config.yaml
model: "self-supervised image encoder"
dataset: "abstract colour fields from 500 small random pattern networks"
train_examples: 203450
image_size: 32
crop_scale_min: 0.3
horizontal_flip: true
rotation_deg: 5
color_jitter: 0.4
method: "simclr"
arch: "mobilenet_v2"
norm: "batchnorm"
hidden_act: "gelu"
drop_path: 0.2
depths: [3, 3, 3]
kernel_size: 3
stem: "single"
expansion: 3
widths: [40, 64, 120]
projector_hidden: 512
projector_out: 256
projector_hidden_layers: 2
temperature: 0.1
init: "small_normal"
residual_init: "zero_last"
optimizer: "normuon"
muon_scale: "spectral"
learning_rate: 0.021
momentum: 0.98
nesterov: false
orthogonalizer: "newton_schulz_5"
adamw_lr_other_params: 0.00083
max_steps: 5900
batch_size: 256
epochs: 7.4
lr_schedule: "cosine"
final_lr_fraction: 0.05
warmup_steps: 290
weight_decay: 0.0
adamw_weight_decay_other_params: 0.05
Rows from block 5, named by matrix and row number. Each number is 128 + 32 x the weight over the matrix's rms, rounded and kept within 0 to 255. All counts start at 0.
# convs2: project pointwise conv (model.blocks.5.convs.2.weight, 64x192x1x1), inputs 128-191
convs2.0 [169 160 127 149 120 114 149 112 153 171 102 129 145 131  86 131  36 157 149 105 138 144 127 141 163 152 125 128 131 141 169 143  92 110  85 153  91  91 101 156 105 104 142  96 147  92 130 152  92 134 164 115 110 144 194  98 117  42 148 131  71 113 135  68]
convs2.1 [104 190  25 108 117 136 163 155 154 148 148  96 138 130  76 134 155 122 131 141  97 123 125 159  87  88 106 113 152 139  96 158 123 175  88 118 140 108 108  91 129 157 225 165 117 135  48 130 127 142  87 132 128 161 146  94 152 131 126  92 179  89 116 100]
convs2.2 [153 149  64  99 194 143 163  85 119  56 174 118 158  99 161  88 145 142 115 154 155 161 164 120 138 166 128 174  92 127 132 106 146 140 113 126 117  95 159 125  74 120  89 151 143  82 161  71 119 120 168 103 140 132 154  99  77 106 153 106 147 121 140  98]
convs2.3 [189 206 128 151 107 145 135 108 165 143 102 152 108 112 152 112 122 189 116 114 130 124 124  40 152 140 114 163 175  99 115 147 107 119 142 154 201  58 125 143 149 143 100 182  93 127 133 132 133 123 163  93 133 121 110 173 147  78  97 128  96 167 173 123]
convs2.4 [103  66 100 150 164 163 177 129 152 110 129 109 129  84 105  89 207 146 114 145 137 125 105 188 140 113 175 155 156 100 120 141 134 157 125 156 156 148 154 175 150  83 129 135 135  87 165 159 146 139 126 159 126 145 121  84 156  89 124 182 118  88  79 125]
convs2.5 [140 110  94 167 139 174 128 148 110 142   4 158 107  98 141  78 129 139 136 138 122 149 101 158 146 107  64 166 145  74 178  58  88 119 173 140 133 174  82 134 136  98 120 138  97  95  80 129 134 142 149 148 185  49 136 166 106 124  68 140 110 111 183 155]
convs2.6 [133 178 114 143 124 177 190 122 133 153  84 137 127 105 134 119 156 168 154 158 127 173  99  94 144 129 158 111 140 137  80 130 123 120 153 138  89 149 122 100 112  99 136  92 134 195 163 128 112 158 130 114  91 135  86 120 173 168 148 156  77  90 123 109]
convs2.7 [124 114 113 171 114 104  79 144 152 187 132 131 111  55 104 190 130 136 193 122 128 187  83 118 191 121 124 139 125 114 110 160  46 113 120 142 159  89 115 120  80  88 124 152  83 108 118 156 173 116 138 122 177 150  99  71 151  91 127 131 118 119  91 172]
convs2.8 [105 148 122  65 164 179 158 114 103  98 130  96  82 122 120 128 116  54 142 150 164  60 108 148 153 148 114 108 145 161 146 125 135  87 105 163 125 130  87 136 114 140 155 144 112  91 152 135 131 129 128 131  67 113 115  67 117  67 192 126 135 136 121 139]
convs2.9 [113 144 108  95  93 102 103  75 180 127 136 137  72 123 129 129 132 153  71 139 146 103 202 159 121 139 148 111  99 112  74 157 127 186  53 134 161  90 123 118  87 108 108 180 172 120 188 111 149 116 142  90 173 166 130 126 139 183 183  90 168 196 141 132]
convs2.10 [110 127 132  93  94 123 123 138 102 142 128 131 148 104 143 156 108  97 118 149 156 140 150 100 123 182 135 137 107  98  98 139 100 104 139 124 173  96  98 145 109 108 123  38 132 149 151  77 121  98 160 150 181 114 126 118 102 125 154 153 124 119 107 159]
convs2.11 [ 94 156 200 175 110 171  88 131 160 188  76 146 125 124 135 158 193  65 161 153 120 104 142 108 188 152 136 132 144  89 139 153 168 109 166  78 159 134 123 147 120  58 134  67 155 149 166 159 100 113 155 119 140 120 121 129 112 122 122 166 145 168 143 170]
convs2.12 [128 177  58 134 199 105  81 181 144 110  98  94 103 125 143 132 104 117 196 146  77 166 122 171 118 138 127 163 149  90 121  84 118 151  85  94 148 112 116 107 153 123 126 117  81 125  98 160 136 157 132 132 159 130 122 115 120 159  56  93 121 113 122 132]
convs2.13 [ 99  67  81  85  95 119 153 116 201  84 132  93 108 170 104  93 184 127 181  89 117 111 120 193  94 106  98 109 157 183 127 136 152  88 154 126  87 220 130 123 156 142  88 176 167 157 118 151 107 172 117 124 103 139 101 147 192 124 125 128  81 131 146 162]
convs2.14 [111  88 162 123  82 121 129 131  72  85 121 141 116 176 139 161 111 150 105 169  81 122 152 148 168 165 128  69  87 101 180 130 138 119 126 148 120 117  93 106 183 119 118  98 119 181 171 113 140 109 130 174 147 127 155  89 121 153  73 122 172 108 140 162]
convs2.15 [141 164 149  82 118 130 108 142  96  86  90 136  72 151 163 166  32 110 133 126 122 140 130  78 140 149 115 146 159  91 146 101  43 126 147 167 157  34 150  55 134 144 126 145 187 148 111  90  91 164  92 134 121  98 134 115  88 171 170 126  61 125 131 170]
convs2.16 [125 113 185 114 136 188 125 109 151 155 111  78 158 109  83 125 126 116 125  61 125  84 106  96  94 170 149  90 149  95 107 122  99 169 108 119 174  90 199  77  67 108 140  60  85 145 120 143 145 143 105 127 157 173 134 159 161 139 104  89 119 133 163 151]
convs2.17 [111 101  90 102 183 157 163 153  95 149  86  96 127  91 141  85 124 117 128  83  98 164 128 137 111 144 152 180 149 107  65  74 153 146 187 155 100 135 107 110 101 131 118 136 100 171 132 146 140 193 116  86 136 124 104 153 138 177 179 163 113  91 137 123]
convs2.18 [120 127 184 157 111 105 164  85 102  99  86 123 139 105 123 182 142 127 140 161 180 144 100 122 106  63 110 119 138 157 147 125  99 105 144 128 191 148 181 143 136 141  86 136 160  81 162 109 140  72 108 138 104 184 124  71  86 109  37 116 143 114 131 178]
convs2.19 [171 129 122 183 132 134  76 169 140 129  47 139  98 112  84 105 166 148  96 144 151 147 164 131 118 135 108 103 140  56 126  74 111 144 127 130 142  91 110 108 117 207 159 152  98 189 107 121 100  53 166 123  82 123 123 108 136 136 104  92  93 124 170 164]
convs2.20 [ 98 207 160 167 156 159 117 117  84 206 103 136 108 160 123 148 137 135 163 154 133 154 159  90 119  70 174 123  70 155 126 145 115 142  89 127 145 114 158 173 173 149  46  70 103 111 136 112 101  89  38 128 126 117 101 154  89 132 131 105 148 180 123 113]
convs2.21 [124 101 104 153 174 121 104 160 148 114 121 118 150 163 126  86 104 173 149 108 158 124 164 180 122 183  99 114 123 123  91 131 103 153 105  96  75 103  67 100 143 120 105 138 200 135 132 113 121 130 132 170  70 111 100 122 110 141  71 145 132 132  96 113]
convs2.22 [104 114 127 101 136 124 236  91 112 110 139 161 107 136 165 132  89  95 123 170 124 130 148 193 122  44 155  96 164 172 127  86 108 132  88  98 133  70 130 126 114  93 118 152 160 100 152 148 114 131  94 150  96 106 114 136 134 108 160  87 130 139 126 145]
convs2.23 [122 123 113 185 121 101 118 147  72 172 108 128 101 166  86 144 108 160 171 177 178 115  90 141 125  43 104 125 201 118 112 134  95 138 101  88 167 126 140 137 107 133 156 112  58 118 160 129 111  63  90 124 134 133 111 115  89 154 199  93  92 159  84 132]
convs2.24 [ 86 123 134 130 134 103 151 113  54 158  84 150 116 130 110 109 135 194 138 125 136  90  99 122 111 109 134 145 143 146 131 169 203  80  95 140 168 101  98 134  71  74 157 184 103 164 131 108  90  74 167 152 109 132 103 145 151 141  89 118 114 140 140 188]
convs2.25 [152 114 173  94  89 112 141 112 111 191 175 175 146 170 148 114  98 143  63 139 108 143 149 113 159 149 179 122 131 124 160 132 107  95 120 135 177 130 189  40 117 106 192 140 177 127 146 120  85 166 120 168 196 101 178 144 109 134  87  93 183 164  69 154]
convs2.26 [143 129 151 154  85 137 141 125 219 148 177  99 118 170  86 126  51  97 144 132 130 105  93  96 147  99 133 115  88 122 115 165  86  81  75 145 192 183 119 128 154 183 131 150 105 119  81 143 123 161 105 144 110  67 123 118  86 130 129 134  86 104 155 168]
convs2.27 [110 166 138  97 136  92 188 122 127 128 139 142 155 127 137 142 139 122 131 102 124 136 123  92 140 174 151  87 158  97 155 126 157 114  96  94  57 140  97 172 103 154 155 100 164 192 104 112 171 135 124 142 107 127 122 123 131  73 146 169 141 125 155  78]
convs2.28 [131 133 145  97 131 180 141  87 136 158 123 125 167 185 129 124 124 166 129 151 143 145 134 133  79 120 144 120  95 137  76 128 117 110  64 110 135 149 136 159 159 109 133  61 171  84 152 122  88  97  67 123 102 183 145 174 119 125 170  59 175 124 145  85]
convs2.29 [149  65  95 123  84 132 133 134  86 116 137 108 107 137 117 118 118 111 121  97 133 164 130 105 145 144 138 162 126  80 105 113 182 116 114 156 129 173 111 145 174 178 133 142 126 138 157  99 145 116 152 111 170 109 158 120 114 143  74  94 150  98 139 108]
convs2.30 [164  83  84 132 158 123  92 101 176 109  95 140 105 155 178  97  71  99 115 160 120 144  96 128  93 182 141 106 106  85 120  99 139 141  87 135 158 111 146 109 136  84  82  79 109  97  99  98 119 150 149  81 173 124 129 179  89  96  87 110 179  68 141 125]
convs2.31 [157 155  97 123 134 119 139 147 143 123 109 117  94 116 133 101 114 141 130 114 161 162 120  82 145  99 150 163 107 123 139 111 176 123  66  80 135 129 132 174 139 128 138 138 124 122  84  93 148 122 120 111  88 105 146 195  16 147 138 104 147 123 178 128]
convs2.32 [152 116 108 123  89 110 113  88 105 150 103  81 128 125 128  56 162 140 137 172 110 123 142 161 151 154 175 159  98 110 165  93 131 133 130 127 162 132  92 186 167 143 134 156  46 104 161  89 145 132 159 119 151 133 136 152 166 125 142 110 134 105  92 119]
convs2.33 [131 112  88 116 137 126 121 122 137 102  99 149 116 173 154 105 149 142 146 159 113  92 164 105 151 159 112 118 142 133 132  83 110 126 153 115 113 163 147 108  91 106 125 144 140 158 138 147 155 133  94 152 111  96 145 142 122 147 115 122 148 116  97 148]
convs2.34 [126  77  90 116 122 126 144 165 110 157 121 111 153  88 145 129 121 172 143 105  94 156 130 175 154 136  95 129 171 155 138 110 165 166 145 112 120 147 103 152 116 149 138 151 107 129 127 158 114 120 101 103  94 154 132 141 117 143 174 152 169 160 151 138]
convs2.35 [130 103 149 106 148  79 138 131 133 166 116 164 158 123 150 190 191 131 185 138  84 136 154 112 159 176 118 126 162  84 186 175 120 154 179 124 156 136 143  89 139 158 144  85 119 107  80 139 102  57 145 109  93 100 121 120 131 148 192 148 104 140 192 102]
convs2.36 [136 119 157 171 167 195 105 117 150 118 115  40 147 133 181 116  90 141 151 120 148 147 124 148 153 106 128  56 134 132 140 166  72 177  99 147  85 147 139 126 156 174 104 109 146 144  73  90 110 235 169 105 189 130 145  88 111 120  95 104  98 208 120  89]
convs2.37 [126 137 142 170 149  89 120 166 135 132 125 111 172 142 127  80 124  98 121  87 107 133 119 115 114  47 140 180 146 155 104 110  95 132 105 115 120 146 152  88 140 152 166 178 161 181  83  98 126 141  43 159 133 116 132 146 120 113 100 163 132 115 102 188]
convs2.38 [169 140 114 146 150  95  99 132 115 119 126 137 134 131 104 108 137 121 125 115 128  82 100 129  94  99 130 129 122  84  89 130  99 121 130 175  76 138 127 159 101  71 132 178  79 162 132 196 137 197 186 165 109 168 129 196 152 146 114  96 108 109  74  75]
convs2.39 [165 114 163 174 109  77  94 124 130 134 148 151 129 102 121 116 121 141 102 141 154 101  98 145 125  67  98 171 153  77 187 134 135 116 131 199 190  79 137 107 112 122 132 115 128 113 163 205 146 141 142 126  80 135 100 113 143  96 183 131 219 107 170 118]
convs2.40 [113 169 108 167 128 149 190 132 105 189  86 133 111  90 130 167 140 102 170  87 106  61 136 109 147 150 123  70 118 108 150 156 133 143 147 171  97 120 148 134  85  91 125 117 116 140 134 150 122 140  89 106 140 157 116 131 157 144 146  95 126  97  79 115]
convs2.41 [ 62 107 151  87 145  75 144 104 173  85 127 138 130 190 132  95  68 173 128 137 147 158 150  63 125 122 136 185 124  97 166  88 136  92 146 114  81 119  95 112 120 124 115 116 131 125 121 118 131 163 110 113  94 116 116 178 117 118 145  81 120  22 123 107]
convs2.42 [ 57 149  82 102 171 133 119 141 182 138 162 138 124 111 156 170 129 205  93 105 122 151 153  92 129 224 109 135 114 132 168 152 139 127  88 113 113 130  99 167 151 114 169 135  67  90 129 138 133  92  87 135 104 178 153 126 144 119 122 130  90 144 145 122]
convs2.43 [146 125 140  86 159 144 103 125 142 163 108 161 100 113 146 162 136 180 148  79 153 154  88 173 137 113 124  77 155 126 168 154 128 117 102 134 103 122  97 132 105 131 149 210 107 148 124 152 193  64 163  99 145 149 113 136 126 102  67 146 109 126  64 105]
convs2.44 [116  48 180 148 142  68 109 140 119 159  30 145  67 154 175 156 167  86 152 177  90 101 131 148  86 172 150 124 122  78  75 158 206 117  78 127 108 163 144 111 121 170 115 108 161 178 100 149 139 135 123 163 163  87 154 126 135 170 103 161  90 161 155 148]
convs2.45 [143  74  86  67 114 114 137 143 124  80 178 154 139 138 118 113  98 110 149 155 105 147 100 148 126 123 155 110 164 137 154 148 155  94 120 120 120  82  87 176  70 172 207  79 164 109 135  99 148 103 145 107 127 172 163 149  99  97 168 117  98  78  96 123]
convs2.46 [126  76 139 130 154 145 113 182 145 141 161 102 135 111 139 145 113 227 147  75 159 166  92 141 118 255 136 159 100 123 139 160 117 129 152 188 135 116 103  70 149 142  92  47  97 132 116 132 140 133 152 129 126 148 125 136  86  98 130 131 119 120  93 119]
convs2.47 [132 159 130 134 165 177 117  88 128 127 149 155  96 124 130 140  84  99 157 164  75 157 162 140  98 120 128  85  76 123 125 135 145 166 144 131 114 220 116 179 142 113  54 117 125 159 130 146  93 166 136  84 114 150  67 121  96 154 210 112 147 172 155 111]
convs2.48 [162 111 148 142 130 126 119 124  97 136 158 124 116 149 139 149 176 139 132 178  96 148 131 137 132 118 159 128 131 149 158 136 142 164 120 162 122 163 161 151 153 120 103 202  69 157 113  87 177 145 114 119 181 147 121 132 132 120 110 142 122 177 121 128]
convs2.49 [160 150  81  78 126  95 117 119 165 108 179 109 141 123 122  98  27 161 112 167  94 161 161 130  97 182  92 143 111 115 104 112  91  79 109 135 130 165 111 110 115 114 118  60 126 167 158 125 145 107 185 124 102  67 154 109  90 124  82 111 109 121 139 158]
convs2.50 [149  83  76 166 140 118 160 182 138 155 107 121 123  79 117  82 115 188 123 128 168 116  82 104  90  92 154 133  80  99 152 165 127 110 116 112 133 118 129 119 113 108 146  89 147 110 149 141 132 136 117 161 117  77  93 135  62  93 119 132  88  90 159 127]
convs2.51 [141  74  99 173 103 195 128  98  93 152 112  88 168 107 109 178  91  87 145 136  95 155 185 116 158 135  92 170 140 120 106  91  89 121 113 143 159  84 128 181 130 123 128 108 123 119 152 131 158 137 167 113  83 162 147 175 171 125 199 108 116 160 111 133]
convs2.52 [148 144 167 120 134 143 106 123 169 127 120 104 166 110 153 128 153 132 144  98 131 160 132  81 146  80 183 111 132 146 172 136 200 145 143 156 121 176 141 178 130  47 160  54 133 153 147  97 137  86 142 124 134 144 116 108 108 145  94  95 133 154 130 168]
convs2.53 [118 189 142 161 132 116 126 118 126  91 160 155 190 141 138 117 166  96 100  66  85 107 195  92 137 182 112  74 136 138  93 157  79  90 119  99  80 130 108  79 133 127  99  76 131  88 147 155  85 126 122 157 128 172 119 151 149 158 110 121  95 131  88 110]
convs2.54 [156 134 124 119 166 132  61 118 108 129 192 103 102 156 118 105 158  35  71 157 103 144 178 154 122  83 182  96 105 170 158 137 141 161 123 162  96  58 186 134 152 120 157  89 181  92 125 139 109 124 156 150 126 128 114 132 146  88  85  95 129 112 104  86]
convs2.55 [138 217 153  81 155 133 199  94 102 136 207  87 149 144 150 172 116 121 142 105 140 152 125 107  93 158 132 106 121 154 116 187  84 121 111 110 115  62 120 121 110 117  74  64 145 158 147 114 146 109 179 133 102 143 103  79 102  86 115 116 165 101 173 109]
convs2.56 [141 128 102 102 116 103 124 136  78 142 138 116 135  97 121 134 182  99 100 106 146  98  63  81 110 161 103 127 149 107 100 105 137 154 155 196 145  61 158 144 154 169  90 147 164 140 107 176 109 115 150 130 131 151  78  87 133 145 178  94 145 132 149 135]
convs2.57 [ 94 126 129  87  95 135 122 129 119  91 142 164 135 124  42 114 102 145 142  78 141  95 126 104 129  87  77 168 119 103 164 161 109 107 153 113 128  59 165  97 155 114 191 149 132 106 139 133 147 185 141 117 118 119 116 155 154 136 131 157 151 102  79 122]
convs2.58 [ 75 121 134 107  99 121 178 148 151 122 103 156 109 114 135 147  72 105 146 163 157  53 128 112 134 194  99  84 188 123 192 127  75 133 121 128 140 131 113 104  96 132 209 156 123 144 149 112 102 133 123 175 127 175 131 109 144 140  82 134 131 125  89 140]
convs2.59 [148 163 108 115 189 122 119  60 156 110  69 163 113  88 146  64 161 186 123 136 167 139 128 118 157 122 116 173 118 128 162 109 113 183 110 149 150 129 140 121 159 109  87 207 126 102 122 133 125 179 170 122 130 122  99 194 120 115 104 128 153 157 142 153]
convs2.60 [136 118 119 136  84 110  89 137  96 164  70 114  96 109 141 100 167 137  92 185 157 104 103 112 132 164 129 120 176  94  97 134 206 128 127 128 143 142 116 151 153 136 117 126 159 150 139  93 178  74 144 148 151  95  98 137 179 126 255 184 125 142 107 181]
convs2.61 [100  92 116 124 148 151 142 206 141 126 144  95 145  98  86 169 120  71 150 147 129 139 103 109 123 117 109  97 121 173 139 143 161 125 114 127 150 130 158 184 108 118 148  76 156 126 144 116 104 120  62 135 118  97 137 144 131 131 153 134 159 172 135  83]
convs2.62 [183 164 209  99 114 179 100 145 127  99 159  97 101 145 146 143 141  63 139 143 104 135 154 171 182  97  71 162 111 173 170 111 145 120 189 131 116 125 133  98 154 129 149 165 193 146 156 156 174  68 105 118  94 126 184 151  97 124 129 104 127 137 189 166]
convs2.63 [147  88 206 123  87  79 131 109  95 132  58 124  97 130 159 110 150  75 130 157 168 113  95 140 173 114 156 125 166 131 154 101 164 134 144 127 119 166 227 117 120 177 109 157 159 134 113 159 134 155 114 113 129 151 133 129 145 127 143 150 111 109 104 102]